Rows from block 5 of a small model that predicts nearness at each pixel, named by matrix and row number. Rows with one number belong to one channel. Each number is 128 + 24 x the weight over its row's rms, rounded and kept within 0 to 255. All counts start at 0. Numbers have three digits each.
After each channel's rows are labels from the 100 images, of 14976, where the channel reaches its highest value: "lies over" is the class under the peak. Only what is clearly more common there than usual is listed. The data: rendered rooms with furniture.
# convs1: 3x3 conv (model.enc.1.2.convs.1.weight, 96x96x3x3, each kernel summed), inputs 48-95
# convs2: expand pointwise conv (model.enc.1.2.convs.2.weight, 192x96x1x1, transposed), outputs 48-95

convs1.81:119115129120120200113116109135082109105154163129112118132110108136118112134103138128146109152128121122123132144213139149099130120131135116127137
convs2.81:157127112126126143115080126129147115032155130132125143025124126141129140195144129138136179096146174150126076129141164155147130128128135165089128
lies over: barrel

convs1.70:116121113109124124097071114088133120096112132134116150137065119117078097123102101120091135112129119096118120137189136113097114149096120173125119
convs2.70:090127111133123124126129136123127128128151128094130120092138158137163123132120132133132126125207129146097148126130134130136116125129129131127105
lies over: trophy

convs1.87:128124128128126129128128123138161085136120127134117149131145128165146128128140123128133134189128128135128127121087112146143130124119128121128126
convs2.87:131090118128131125107122123130127120124122127118122127143134134135021129130121040126129142128124118106124127011112138131139088126136124126130128
lies over: floor

convs1.25:109147118113107115104111090103123096071106090157157050089119126177110099133111112124116077168124122149116124148162090117105127097125131168124124
convs2.25:117090199103157128136125110128125136071128126129154171127130126138102129127136123128141128162092127128176117128143084089129151132107121116100130
lies over: umbrella

convs1.72:128125128128124126128127123139154090135120127140120148133144128168146128128139125128134133191128128134128127119086104146145130125119128148128126
convs2.72:129082122148129124111124129114125118115126128116120128142129135131077131128121061118130134125124116098123097077113137133130079107135123126131128
lies over: floor

convs1.62:113043115114127114099169088136105117125096134072142163134120119139115100126086132129161134134130126164129121143136145130066126161131136109130122
convs2.62:128158105129127166126122117120128087128156154128123113133117127125139120153124131129137167119154169112135095133136164134239125123121128152118129
lies over: floor

convs1.53:123145130134153067124108106155113111141095128148120127124095118124108120133082113136149097162127138148125128158188124102090137130117132138127124
convs2.53:210132170148134137133153116137130126152126144130128128082097064128126100122133140110143129103131155125130117162144128143120098121105129118137106
lies over: ceiling

convs1.2:117133116124108068120119083108096086126099080164160104106107132168108119125073077125133114151123121099118121138163115126095161161106133142123120
convs2.2:083137169128134128109117095127128127076129127160162118122127131128127131133176138124142136140123140132125127096154132129124128084145130128125113
lies over: umbrella; lamp

convs1.71:131042130131153114132135090140105106131120123066124167127118129135119132128105149131090094134129127148137134124078146123091130115116132024130130
convs2.71:177123129122164131128081116127110130115128128138177128228121130082123119144127127149209106115110128126132101138129123081155112123128137069070133
lies over: wall

convs1.1:117067115111124150111089094135127156124124126088160082121100117145085114127111118130099118101123124120119120124168092107051135127110123033121127
convs2.1:130072151128115093065118189131108119124129127131142128119108128126150163079128121140130136131193071070130125107127122127090117102142128101122131
lies over: window

convs1.29:145151134143154082142147095184172154184098137176115107137116139118117146142099122141145123148141126142149155090131152137078099114093143179138148
convs2.29:082126180135127136120124120122151114121186183140125115079136121127191090119138133148085132121201135133132122123142138140131119102134115134127118
lies over: barrel

convs1.67:135108114122108111122134122130147161157138131167112156125139122116132119094136095099123107091103110113110105135115124148071074179133089120101099
convs2.67:129124142127129201138135122138146128131205132120129178115128128129099131127124128126080131121115129101128100135076099132126180128128126130129130
lies over: ceiling

convs1.22:133148128135141127123174044134180123078151114149156110103108119155101120134138099136174135130131127157139147125141134098083117081129135137130123
convs2.22:128128139106108120122126127138127118139128157091122130128145114130221125128134100120100093090191121129074124126131088113112129116090136123103115
lies over: barrel

convs1.65:085120109088116154078133100150135081124143140133126134120092102138106080138104136135179127154121127138120121176159125132114162113132134104117123
convs2.65:248127130149128141128067114138133137121131123140133138125126119130115128114129158093174134120124150128159109159151140127169146079114115127107126
lies over: trophy

convs1.85:129040126123118135120085115123111125125149121065133131119094121148110119125122136124118109090123126117126124123123100118043110130141127008123124
convs2.85:150101130126123105111096145152108113128128127136172116128102129120151132128128121147154136129168110106127118124144128124102082131154148104112132
lies over: window

convs1.4:131065126130134152124119069113126131102130139084112100120114126138070124126109117134133126079129129120131122140119138103060123132122114016128127
convs2.4:133095140122094090105125155136119095151133151141160072127106128129150134114165102139162133128145085077105100100131127140097083129142126103126113
lies over: window

convs1.93:132144135132104124130122084026132146087118141116129137135127127131142126121127148132094122126134140103138125120122109166103115160142127154134113
convs2.93:127102128128116128083121129135151128116128128092122132188160128143128127128128127131123128132102128130130129129128130108127127154135119107174128
lies over: ceiling

convs1.78:132047128128128131122116070119145127086129128073137131124106124155122119129086118131165118119132134137134128127142146130021112149127121034130130
convs2.78:137121153127105129125127136128121119139144203137154099126090129130167127121163108138166144129132114081116085113149127140135055130124137113128121
lies over: window

convs1.76:124148133124109129130098093062136159109124123134133119120131134150145129123143122129128127132128128110131121131126083138132119158146124163130126
convs2.76:155103129127115127097127128126128129097128128090123158131190128139128130128128128128129126128120126132128106129128129128128137151131128098179130
lies over: ceiling

convs1.94:105136109109110103101095093124106116088123122162136100105117117152093093132122121128133098174128122114121129170238105115114130105106128196127126
convs2.94:113125140169134142130119128124129137031156126132149182099132106128165112155130125117132129147178175155160111114129129053113135067096133127095119
lies over: trophy

convs1.8:135157135132130160132108118145133176132118165178128122132132130093128134130112130117133147123124122089121126141175150165137138123178131156118125
convs2.8:130128130126128156162156123144128128140135128106121159124128123130104128128131128132049128127118128120125126122066113137113140128132127135131127
lies over: ceiling

convs1.54:135137132125141136136132099077138131131113153125123122120136105144131137139170140151071184121143147114138131137113153098142136134146146135140135
convs2.54:099100116182075127049092187128128130140128128094136128156170138158174152128128129139138129164138125130126151134134128121130106130126129130187131
lies over: wall

convs1.7:126128128128118142127076147130138126056159130131150145120140127164159127128153133128152158096128127114127127064126131179131108118110125150128127
convs2.7:115122119128133128131113154123127136127142118111112133129123137101127129134120131146127132128138126116128130128112126077107127080141128128120132
lies over: flower

convs1.40:135084136139174111142142077168127126154121119131101075105113126131107149139141107134128143130134139076124146100121153147121134132118158097135153
convs2.40:088136129121133141127114126129168099112148138139125060022100126157127147126157128132130196124191127132127126124130164147107122114144095135120123
lies over: wall

convs1.64:119129126119109077117108120113090125127123113141150116126118133137129118130091126130093092176129131127131134187248106136120126131121118164129136
convs2.64:119139124137139141130130127106133140070138130137126178110113113119143120169131128132131148150132196132176089096125134118123128094127133126137129
lies over: floor; umbrella

convs1.21:102158105108123083102135045136160095136105100149138098101111122110101095128080097124156069129119120133123124131122091092104105071141120174114105
convs2.21:095128128127131116158135106129168123130120130128115126114126119169119127154131134101100097156120125128127118139130124121097094164124129153118138
lies over: sofa; barrel

convs1.26:120135117135070093116148127093127112091104125125121146133099120108140112125134157131168107179127124158122144113165071114125110144134105150127137
convs2.26:099119084134120147132163114124166136140129124127123026135136125147165103190129116140123125133129156127123099128128128161115123150123131156131126
lies over: flower; arch

convs1.43:136115134159106170157123127147115187137114153115078127130141141131123153130066064129124132120125114112133140138109103119113131099120102099125114
convs2.43:130102176075129115101127054133135128127128128166128104139123099129129123131144147129133124128062133128128096115129104155116136132145056127162088
lies over: ceiling

convs1.91:124019119121124133112114086117122125098141129056142114114106121143100106123105128124146115100119123128120122141100132124044108170131106047119117
convs2.91:141112145127112123118119175154114093137147139153157115128107129129179134123129115145151158131142114084129089111137126127120099129178139105127128
lies over: window

convs1.89:113073123122105120119095082127125132106104133054155117117107122132126119126119102124075131105122124138125127111152131126055120135117140035124131
convs2.89:150066174152129106115127171116091122129128127139127130132122132102131136106124124126146126127129129042133080130121076124141143091127136099131128
lies over: umbrella

convs1.39:148152148149136152147171136149226132107138134143137114147145138127109153135165085143200118083135146141135141097098127134123148159150143140137138
convs2.39:122129132091122130095114129126111114140128171130125101091135124114198127103129116108120128094226111132102139127122128123031108104126127189132118
lies over: barrel

convs1.88:133139132130171128134141072192102124189128149142101119132124127094108134123100095125178111138132118136128125124106117104116121116121086138128127
convs2.88:163129128109159128167145112132124094191127178131104117124118097121095113082128104127114127106125135130134120163122128131066119131089100150148124
lies over: ceiling

convs1.52:122149129125149073124115142171118094137095096125134124141091144083073124128103125128138117122128127182128128140175129117121155155133123109128127
convs2.52:156132153233128142131139135127118114142121123124131121127124113119133128144121154145166122126133157139123123129149145138127055128129157128137094
lies over: ceiling

convs1.6:105149118108109113104142082142159145085130132156133131109107111162100104146123113134153129123137128156127142153176128131088131098109159145135124
convs2.6:130135155126121141118121133127113127113148161130135133115150122124229123120129118116122111107213130134091127123127094083134128090108135129097121
lies over: barrel

convs1.45:148099144146156038156155186146134080153096060116137118139138141096146161128146136129099129114130135158131126099116136104126142121114142112130131
convs2.45:137130162175128136130133136131104132167102125197128105104127128089127112117134133162148142115129124129126134131174132167129106128128169128166120
lies over: ceiling